A small sound classifier, trained from scratch: waveform 16khz input, 3.6 epochs.
Rows from block 8, named by matrix and row number. Each number is 128 + 32 x the weight over its row's rms, rounded and kept within 0 to 255. All counts start at 0. Numbers have three digits each. After the name is the row's rms in percent of the matrix's.
# convs2: project pointwise conv (model.blocks.8.convs.2.weight, 160x640x1), inputs 480-639
convs2.51 093:117109141094117136128134145128136112127169141134126126104157102085134226123119167022123120136114127098124134099133072118144140167192131157126126154160086123129121131133147056132125148176139133132071166142218083159125135221165091104117150104109060133169051154124077126183151172174198143138164068117182118134057131172146137138131167122157140136141133150166069126072096008032092141120126134220157129136085101096160087121094018138141141127159100138176167107171142130153133142142156131
convs2.52 106:158176092120069160133128113122124117098108127139125149135110134158124043119134086070122147106158123135131126148137093175165127122147106137130092143135131197143124153119125090116151153140161132128091178137159095106126120151132068168113121053132118134184091088130152135131162096217179124155172109155112113055150075169147127097132139091135122124150130128140139125133113092084058126131130126155125131125142123160165138156111138100058103119118120144121155175162112123124127137128147135
convs2.53 107:180100136177111194138133131125120107189139133100135132121069181120112151112122104179133111091104136125164133161133101172169137099115123141136062107116126083126129207131124133132114124024125128133156056135091060134132127099178053156129139129136119134140119124121100125173143085201111123111147119205069131085126179159126128166128149125097133124139106112134103130168215088136102138121129132090119138127157145192122109123132137128021210131154137117158070134100118130088129132123120140
convs2.54 094:215073140114184153132130131143114210137134138156126135124158182124121091148142111129163158144115127138115126096124063226186124156147121133128129115085078150130136120134164155133118145090145128133173190127164111118132189137145085200127120166139096127083169138124124120000097130183152126145098122161174094221155102119107130148143162137027193133090159136151212131117069094164121129138125131136150145149122145175223123122140148184133119119121087109119155079122126153119152100141073128
convs2.55 108:113188097174102141126138133134117092121136137220127138135110076136119080124133035151133155129159121121120127113125136218068125138147140137131106152108180068148131155131158140131117157090137129128107086125117085151142131113145186155162134127130057128097145195127129130094140006225155117133193172230186128140143158167129139147132173134144142130148150137146201126098087187166087123128130125160134126131221089190157132119164096184134142127143130111150103112163137134167129151151148135
convs2.56 095:151087098120186148122117128073148117098060120200123163124132048076206160127123130163164144111135113121112120085138112089082122138131103113117058112171102141107129110107176224115121122200154115121102134131151109138125104152095163148115112184127133121147188120130094140109110163134109118126106117088208068109119161096157115081138093147015136126093153143122117129246198113221130122128120129143115138112119096144170089118116157163162147109139169141159156150125081117161130129108085133
convs2.57 103:122156131130130158126122126099108163112152140053125128117089116149107164112113092117117073094149129113144119111122151155089126077135120112126142141126173110131131115122101170127079123155141122117126108118160107139080092026091107115132132143116198119160082165143107121142149197133076108121078041101074123110111145139104116114125190128112086135139120097117189127164158054105105111131117118114134121121164160102103102147158094156114138153120151140128053090133125114188122113112128122
convs2.58 095:155104155179040129130137121124132076135146133116129146127122134160166187137128073114154108131255133167115130057113184079165134097104130120130148072078120100119122137138099080134099135104143128134179149135116162110178125094141107164131152047136083126196177169117123132066130091112138126125134152165068128137181126135135129138125122092141138122159131135114215126179135141125067126118134130154113131139172083168139146119139120126123081108127131115093141169136133134104132152118144138
convs2.59 099:133134062196130182125117148085139063103179127110126144121098210114155179150141145120126142098092118126151121202131059232119122108079117096123072133119176112132136171130119154148169211154111118117165061139149099107150139090139150118102115131124180121074205127124133122016116191161117127120098101136155105146168130145127119093130185131059140118166122113111114123131127079142157120120121133147093146123115095173164130131109204084177158132150111145127106170164125126071128125119127133
convs2.60 084:139140170161170061126127143151120064033110120173127154129119205132151115164133166121147115114124124153154117112137204135066134176159124170126189106091133111134126117133123074120156113160097118123137121144147117153097051174135083152097099086137094130136109223136096141132204163167145143145099180179015167098159123169143123170139130128087147122131072145112180128106197120097155111146122099166115142143076134146166149103121110135150168146111108161166168093131105104148134148133104120
convs2.61 105:123159138191165169125120134139117095124088117151125122121131078154165128116122136054152084134170116122076118129129103170118118148127145115122065120123137116110120090129108068122117138200130117122139026136095114108103118142112153124095124103108255122094152186128118118025176117113116117120122167120139117077096113142158116120126105129100139123113142136119115127041082086111253116116113139105129128121045118051096095116109148142082166089129109142119031154105121135147131110136118119
convs2.62 096:079195126083156150121131121098130136187159146221126124133149060095122030109106071162091136093019128138126122120122106084159110115104102125126155123067117129121121211136129072130133088123125117126182104131131118109086136119168127103086122023112162124082181131103122127131153177221135121129130152120072158183119111121105126205137168116103135113121100107101045127115159184126020122113114133087115133125186114198155096118082220112147140163099104136135149081125136135144119138150130115
convs2.63 096:133079102161110133139129129151140138116171109135126117116033032123155053170129127080089168155105125107164130232139080146074136149173148121124123124109146170134127159124105047136162152084112132133079090124062121122104132109163115126110114189131020129140081104122105131255144081148102135153097123078184148142122146102143136120131057164092163132074155145133126129071173139018175127128129133114106125103112170181186155144131222201112157127149158110102207151137140145175123130131111134
convs2.64 100:175068164195178134133134149143131105156112150132127123123077205110183102132136140158142157134108123165114133215133181191101126099069132137138107170118171136152130177133141156139128150092153132131136171147100122120168108124143057117151147133131062133165061164122148140150125123233175129101133145002097129119063126164144131126127117140211099132119124138132096131051161221094133135134130145186139139136093161054132127131078168129122080131155164140119077184154129137123125177141088144
convs2.65 096:085116155036038035123136126151132127119180137069123124146130086121115109129115193101111099120128130156107126193116132159124123123146128141124088126141235191134126160133115107132051161073156122124142129132156143134184181112133060042149086125138118130195065184122102115052119101216175126122097159132111164119154026117149124113127056074134074120143143134143210131055170128212169127144129125136131116156124084135207143111081117113144024125138152104126140119101117126112121167086135133
convs2.66 102:172082112145143056119120114147123187165238094112115126119105100109098155095121169168187115133119126117105130179123125139157132163180131119122129133137129072118122061118137153128149149203125136126112120140127089105116171156087112143148092143142091134123093047131105142238152123131150129106140109120160176136132118161124127160110130119172086142092096103077092129222115196135149135132122132106133126126166156083160132106136121118097097152123136111184112091177140174182130130139164131
convs2.67 102:132157148096150172116114133151128181128127130102128129124097120090137236122121127141133126149062127092121124085132142139106128086128110108130133115109163149127133114134118185125092169148127122129169199116125008140098090129136101162152116113129162126147141160126101129105146134081054118144101087227213115029123140128128121136128106088201143117134117111109127128167182118094142124137121130115131125129242130152098114126184200112149071112085135162120178144100128118069105120119123115
convs2.68 099:177087118155203166136130139143116061166142137121122140111147132105118179110125183106163130132199124129103125084129087132098137142120137135133104199122169184133129085129155077124091123188123120126041196126092084129136131210124122096137185098119255124154069150119128129005139131127115130113089087141054150028142064127110126187142116130197173134119128142110185127104130097169075136131119119165116147123173122072186104124142000148044157124113137137082074165116123116183131122121101122
convs2.69 102:171096147148076113132130127118118202160220146168134128116094139140092050139145091189170146133075139098144136163134113141078131144154130151132118066125105025122127198131098106136116142091163136135159186136124120144125129158135093152138164122133113122147095145126159148188102231156159106124127169005187110079114201089111137143138114110146113137121134130141192128192131146072190142139139142104122127112190116174154141130149094132159119124150138141126101121140126134102139100131096126
convs2.70 108:146184073139158131126118130135128124102212140070134128132157211118133094112125158113057119127204132133119127135129108230125126123084120117130095149113141165129131138137113147128119131077117125129160139147137186133139127134155225155096120092123071127253000075123111123176117158193079123127156158178198162194086147115132117113129177129092102129150124131123134124085105119134034125125131124115124139123101126166139103156169068095165226148124157169116108150149105112136160132133160113
convs2.71 103:146119134056126199136122138159129129131061115211132127140113157098154112137118123095142125113130122117175129154133131205226135114126134082135187143125100137121130078124121161127087125078152130133194176116087153147112085146130121118130094120115026132068089180147113112088154081152116127150165119128022141071130118183104126089140079155137133132139126112121006128142166091075148133136128134110136132134106121070143109175118143123061106157114156113119163125147121111150118131133136122
convs2.72 095:128141141157138099135124125144118097116084144104135140123149100142133128146129172158088100144191135132137128123132180160034129105174130138124124156107094110107121157116103154119148136173109127128156151129159088126105150110128174130097115136111153130118156095117106125143087202192100138122113073100140118142106117172132115083121154067127109125130101170133137129180109182079117130126131132137164136123109055201108125120173142154092094131129133168110230159063134152163150116146099129
convs2.73 098:122106222174060224129131108124104137160120110072127137126051137101095136124140044105147140123149126122077127205129078111111127112123111128131175112157126097130126133130104047125143104136139123131101169111189000099082065031098091170157111123125228132156102062108116133093098096119109132116094121077142105165154116163095125141121143088134138114098096115139118129090218156089119112130126113073128123091220153095172142138116158098162081120126191064174173135169115118084119070133117122
convs2.74 096:134065175150095043127125134100137163109145115156127117130125076100163224123111123072178116106005118135118120160111105190120121095133118108124126076081033091167127167123138137130109104185109123124168106118105130129123071135156176130131124093119032120131115033129094130139128159158088133122124130165197102145149082136125121171117166129086129120177127102101063126156085124091117126134131116190156131111149154181130108114081067178133105140099042100136167208094127079046105120108046118
convs2.75 097:169166161066225170122129137094113084132144096208126122142136211133134207114117127128158109104066114126128118133127132160134123123123125130128103136133217098129126158117121156118121064142133115116095128128126146141125102124129188077152113135105138119048159153124132109121165114076064127106137174142066125028020020166123118090126072114116123120143105132117155128171100012152114121126122140188127121096255142091083101138128089137114179131125154131104129133134117092201113108100168126
convs2.76 102:190127121142068152120136133157126014125255150118128121133136101175114121124130081117196142128115117133126124133135102138099129145145131134125105178163035085122128134120091071126090125113095119122077130143226104125140082222135161120132101137123169127079126133123123144173115114144149136143122151128179104162063176149106114112138150141145148117127130105099097128072124024119082122119125118181141128147152109154100133135105108120125150130128141134132044171069123120130114139142119118
convs2.77 104:148103107179058143127129131147123118073196125089129111124115133146150120141121217090146104127160113122163128179118061216065128135109117110129115079166104120135130087124124255131097107072160123129223077112134173119084091193150104114121171110101120118159198139136167113077165088136137137123150111090085117187111110089130127155139167134109152119144155137129120125152094069153102133141124137177130143134154190112203082152154211117118193161124098157069080091137128121114127141146167134
convs2.78 097:148146138079151140131132152064081104196212109090128153119133172146055149132096105143184120089106124046119130112127063201081136090142124107119116084187145124122129112132113175118171098055099130126109094155179134144103105178152193173102123199123200116110170027116147104032149180175061102144116094100156111059058147182104135153141094125076083134169122117108148129123061157147085125111119123126119154128109132140183155140131154138135077123096153106179130117119102137160123137131132125
convs2.79 088:159174121175174085129116153100122110090079112164132110093134205157138097140129129144077122101155142131175135123129152173208130162133136125129116064074097098145134163144176156134032124080162134134159176128162145114112087163144153092095158090118067128119124126153109152125139121180214144153118096143104122147217077128131133072134134153101166117141124109154146127082171174155062136136126128177089147105040100165177115099091145150255056149106134122079093014104132115107115111132140116
convs2.80 095:138103117120115166127106122116114090105143135249123107128131056093093069138109163025155109140113119141127128182123120145137134138109125132124074210128137099126129153129149123120152151094117126123221097109196168127124138172070170108137103120113119123161123204116161131137149192106069129130110206090118145151073133112109137155129104178172138129161138082114132125093051154104158131145117131108147131124174169169147162126082150123149138120115133083100141113137129150147119138146111137
convs2.81 103:116126095129131143127134137125112103156131112083132110130174212124132016146121126170107136138082121111151125135138000209235129133127139125128141157152172071116129138122139092132116100199126123126214157135056135145131132047154129134134153156135190130105112082131135133207105097157140117138174181221126120083135177136122131122136176150125125119078112134141165124120129129135107122134119124103138132100047148076119145139141031157034173116165145094138185129111126126144123135128128113
convs2.82 100:140165110094167132132119136140153119126156120063136131144135070116125037168132124189115123153157145109127128151131075120157136153144125132130133105128119190157132111129121149130133166118158129132062132136170111130095146118118117202151143160128131135068173106124107139240115108165171142141122114109131114204214167173093127165123165123169146122143136109145107125112089106165148144148133119163144133126170111134104101117126068145168007102131054159207129145131143132194148182117098133
convs2.83 070:125081162081113125140141144176111124148158124104138164118114029150047196081142131171151124150129147091121135169132104091201120152141131137136141143149120185126135208138147231102182149127085136132109130129088109162132035169159101154142136145146134136058093181116181149167072144128149095096160177106106161153146096148094140183116101128166117125158123140178104124032122126164106134170134115036119119117093138108189102096157045155074072138141173095200182043112124098166126125121092099
convs2.84 106:113134145153122136132128134131116096132041112202125106142083077142117066135115078142091101150076129122115119188137145153050138153139119123121145173090120069103128123138109040108171118150118114125146175142070131156149102142110131185148175131122089120004151124126125118157154054168177122122095163175162128023000085138108123156130153164181147124158118136141148127039174149092125116127120133159102133117119079083158112131060094163230106106117146102157162128159110129175128109127120124
convs2.85 082:096174188169097160136136134127119125054175117118139105150108115145121114137164033195099096139140125141132142123130107196128129102120144143133108165106195116170119073125147063141134116180161144125115132136084025130121138089119084167149182132142157135168214123120162139114130087077157140112078064135104163143183188154159135124117201131065180110170130108094097127142093042104085142136139142142144120141136092133153167124179106061161147128101173131136230128110152135071079180124148142
convs2.86 103:127158146127141255129122117140128126123147118062133124129096071108142089140127093105101130099196124131107127146119113137110127183143128113131097160119088173109131126119139096125085101090134129125145115123069186125156122206097120150126134138131139128230070111109129128050178159130084128129174121102169086138086119088126126180119143140073164125125130118121155128091180156091026123126134132192136132124068098059169129118208170079128150074128149142145106140120126093136118131106131133
convs2.87 101:156036078110115179124137130151139095103098115148132123120121210137177133126116153069150092139175142106141138170118144118075137137083147115129162138164143123115124111131106183124106135151159138137100130140121063118191160045172079088091136163129088133202115154110121141203089162078076143163149086063125134136111106144117133128132168111143129130184115137126102129213142059162085137144133116149109124129190132185114145135160200097096141128142175127126184160136119144117124152131099137
convs2.88 104:152096064190122114123127129103108108125079148230132126116047178113150094143097139156254139129148127140161132126116111070203117148121099132131141098117144181133128195124126121134126076182147129124073059140116123153159185099134169171140145075150120132069154101124141137141155056112169146092136121145150162175147134164137131153114190147141106108104158098085093129237077097195022123131134145172114129135142162158116121142116086122178078125107177158123152175079117115151131153164138135
convs2.89 105:155190119139132206127121130114116152190129132075128116132097255142088165149141135119127147156126121141136128108135048103169127084126129116136140150130035133140130126126129040128170159096109135131158123141183155135174129119108120097137109155135120130217083116126214127161076135180139120136113147174125117187037110089100131116123150090122106119139122125136143128109127092072059124133128122142137129135136100034120117129128107113136119146113130111125125110180130145189149185139134123
convs2.90 101:170076085124167147134137138147142091091171132205132120145100142133111082138149195128118092147128132164172134150119132170232135114130127160132136142134231255141137085123112094133143105138174137132145104133108202120158169082121157135105091138141156130130123104145124139109174199120171137109133081136088091076157219165127141129125132150102167133185151095122110128159186157169178127127129147205116133119087093105128131107167051068096120157152134108163085073138145144109139112128160145
convs2.91 103:170131143098175104129116139147116114079111129080134139124113150133133090103126148122136122155092132129144125169127132145134138149173128118129183171141188044128123112131151190126113161131142127132057091147120086151148146177091148082142143175122113129061196155128147135182147124104161121128141168025112149094060106121134128131128079126072137114175115136126177127022126237140125124121129121017144120147102143039153134121106216092165105105164159132148026123155135122154123120143147121